A small spectrogram VAE, trained from scratch: encoder patch size [8, 8], 20.0 epochs.
Rows from block 6 of the decoder of a small spectrogram VAE, named by matrix and row number. Each number is 500 + 25 x the weight over its row's rms, rounded and kept within 0 to 999. All counts start at 0. Numbers have three digits each. After the name is the row's rms in percent of the matrix's.
After each channel's rows are labels from the 100 clips, of 14976, where the channel reaches its highest value: "strongest on" is what is common among them. Only what is clearly more common there than usual is listed. The data: struck, bounced, scraped and rolled objects made by modal synthesis.
# conv: 3x3 conv (decoder.decb.1.1.conv.weight, 64x64x3x3, each kernel summed), inputs 0-63

conv.26 127:477505510446512495506507492515523519496519452508508445494495509512511429523490501506507490526508498503467485446507514462511426511502493516451477445524467517505510510507504498510516519514532501
strongest on: clipping; text has "clipped"; pink noise; white noise

conv.49 109:494511490458493515513481516538544539514532451500487456494495514505481455479509514492496480528503498478503497445467517453519495511504493492458505461536446493526481456474489468510524497528500499
strongest on: mains hum

conv.11 080:425489492488496511518513477531541559478510492476534486473486445487478484470508518492499511519479504482474481487475496493499493480503482485483492488525499503522533539504510506487535535511579526
strongest on: hard striker; steel-like damping

conv.23 105:477513476457493510492558483481486444505492465510456449503497518483504467537445486472498485503480505525468468463478505465477473506521484505459500461504469503473513500486523475520482524491510500
strongest on: hard striker; rubber-like damping

conv.46 167:487514496501494492451498503428429488506443501490486500497466498517491503491480458479490503441502505501497481502503456503496493503510481489502485503438502505448516496505492502498510519433504501
strongest on: striker: soft; small; repeated hits

conv.9 080:534490487498501512474486493490486444479520504485462508513439509520525498530506466450522497499478524526506496494510514495453501501485535524498534500496497495459503506505518534482404490505487473
strongest on: repeated hits; clipping; text has "clipped"

conv.36 080:495466518487484525481533512478490476494499492511511509429483513520471495513458459484518549485479482528496486525514497503502480444478510438503480497482518510470548481446481498477506531485493511
strongest on: striker: hard; steel-like damping; clipping; text has "clipped"

conv.4 094:500514481502479502460546493436449490478461504516547493503469507510495509519475451477501499470534522529510472486533490504493507492501495500497535507453492554464448515496504476486504488466496513
strongest on: small; steel-like damping; action: repeated hits

conv.50 106:462506498459506491461484461452459467515474465500505459477494504495477465501466465508489471472502513501462501462498485464505468484511490478465467467463463492454520493481492478518501485475483498
strongest on: small; rolling

conv.3 108:499489475505512499474463437480495435470504494510459512498442487446497502524450481454485482493506483509513502496442503501535523486491463496511505504491506466475505493461467509504494522502503497
strongest on: clipping; text has "clipped"; white noise

conv.43 092:501521511540480521476572517469468492478469532486492537496489509470496539523475465464494504465494517526505467535509457529490525509496490490538513539473524520463483505485484503485464499462485503
strongest on: clamped rod; clipping; text has "clipped"

conv.35 092:486513499452513507525503502538548527511543452512497455522492503504499449481506521494475485544494504487473506460475523459500468526487493513456493453543463490525511488501510477507509503542514488
strongest on: pink noise; white noise

conv.6 076:438477468498532498486514476483493507511485488471461516475532491510471496506495464512482482508521522475534529481476486508503514499519521527502478503494490514474431548414500510471491519491507501
strongest on: hard striker; steel-like damping

conv.32 069:505540506500511483508503495511513457477507511474452496532445506525521497536510458479496496481460491433481502477490484513490448502504516486512457506492499529465507497514486558444512503476506507
strongest on: striker: soft; small; bouncing

conv.31 105:457520504475487506476530499464476463498480476509488466500497522487513476525414469474493489490522526503467436477498494475494482523517478516472508477489477531450517496501525479523486519481497526
strongest on: bouncing; rubber-like damping

conv.21 076:451505496490497501498507479513514542502491502488486485518468471495514496520510457505504501503508514443524483472479487517511517462546492501501482504516510505505384499461457525521499517487512507
strongest on: steel-like damping; clipping; text has "clipped"; text has "noise"

conv.62 078:535521500505503508475518474521488468539490516532516492505454517470521494514541505440481480479473464450470470520542496487483499509511520469505521499491496485558527516517463515532532518485470514
strongest on: small; repeated hits

conv.44 088:437498449508510495484507512478495476518509507556478494523504467509503521500440466473492513512469471474499542504493506519510529495489502431499524499506512503482474490504452461482513543502532501
strongest on: hard striker; material: steel; clipping; text has "clipped"

conv.48 074:512478449505470500497515490501498456514509515503504498519528464466512507470444470474499511499499438475464510497462491521518451525458508483488534502513513502465482510537445505473519515492530515
strongest on: striker: hard; steel-like damping; small

conv.8 063:492494478508487466483486456510512537522480529508535495497496485508485503524486445510492535493505430453460489494513493519510465487421521494515486508488518482510512520534506470509514531468533506
strongest on: steel-like damping; small

conv.30 077:494508514482502490520555506541543538485522495486489498534526460528532482540503509479487507526539500504529488470509524503539470491477519485483484487530501539520498528541502547504544543528518519
strongest on: small; repeated hits

conv.19 136:480521500443506498503505492511516523500512451496496438493493512501492421512492500501501484519506490496479487436502510460503439497509492496452475438520465504504502491495508495509514526509526498
strongest on: small; steel-like damping; action: repeated hits

conv.7 100:500522503538476505465537512462461510495453538500514535501486510489501534499466460464488513457509496501499459530516440531505509502500492510535518535468528526461479517509500504495490497443491506
strongest on: striker: soft; clipping; text has "clipped"; clamped rod

conv.55 119:476506478515509485480479492463452533499446517512503510503498485527501512474480466485469508438503470459490489507484430517498497516480503498516474516461514509459492495512503492499506535432527485
strongest on: striker: hard; steel-like damping; small

conv.22 108:489495490462478482472441465462467464473481463491501466488482491506488458460477472492511483472499484469467483471499478465510474499470485493466455471466468491470505509495485482521489474477508471
strongest on: large; bouncing; string

conv.38 076:497491519497517465477527480491498441509488498494429499517424464492483504494463435469514523523483484453517522491492496517511498500485540487511458500507505483480482501486497516503527540491496496
strongest on: small; bouncing

conv.39 119:465504498447507496512507496522531523499523448496486451483493511515491435511497506506498475531505502504462493453496517457501439512497485506447484445530459489513505483483508481507513520523506495
strongest on: pink noise; white noise; clipping

conv.28 098:501520500542498499468525513464460505512455539488499542499484506492493541476474462470488508455504504503510470528505435535488506510510487492542508540471531525463511497504506517500485517445502518
strongest on: repeated hits; clipping; text has "clipped"

conv.33 079:471461464497481543479512522489478491526486509516497498501544482486479511502453466468465518496507495445498516492517496524476471470495538477502451493499520503464477505495494547470522549477538471
strongest on: clipping; text has "clipped"

conv.42 092:490465484495499483501501502487500489478484495479510509504468510513500497473481446495499508506499543487494525479484476519506495460495516504499493505497508515490368530438491498475503513473515504
strongest on: clipping; text has "clipped"; white noise; material: steel

conv.16 085:497463444506488497518496511462496467517495511511496485478504454513477501518469459432452524515452504463481517503454495513502494496488530492501525497483530520479490525497470446498487536494532506
strongest on: hard striker; steel-like damping

conv.57 080:494487455491501484499530479511490512496502494514525501466484480520495485464488458481475538502525436462521528485460495519470475481507498494512431504501524467483465477439531519517518524493515488
strongest on: clipping; text has "clipped"; hard striker; white noise

conv.27 162:489506504438501500495511497506509512502508444495489438491492515503498413520491497506496486511505494495485485435502508449502450503508490502446481436511464515500509498499500493505506513507510494
strongest on: small; bouncing; closed tube

conv.58 066:490446515496512475496471536470485491504500492482494509520490520448483504498486483427534492506503440507497488491532481488537505499514489506496495493497482543473462572488459514516478477494522480
strongest on: striker: soft; clipping; text has "clipped"; large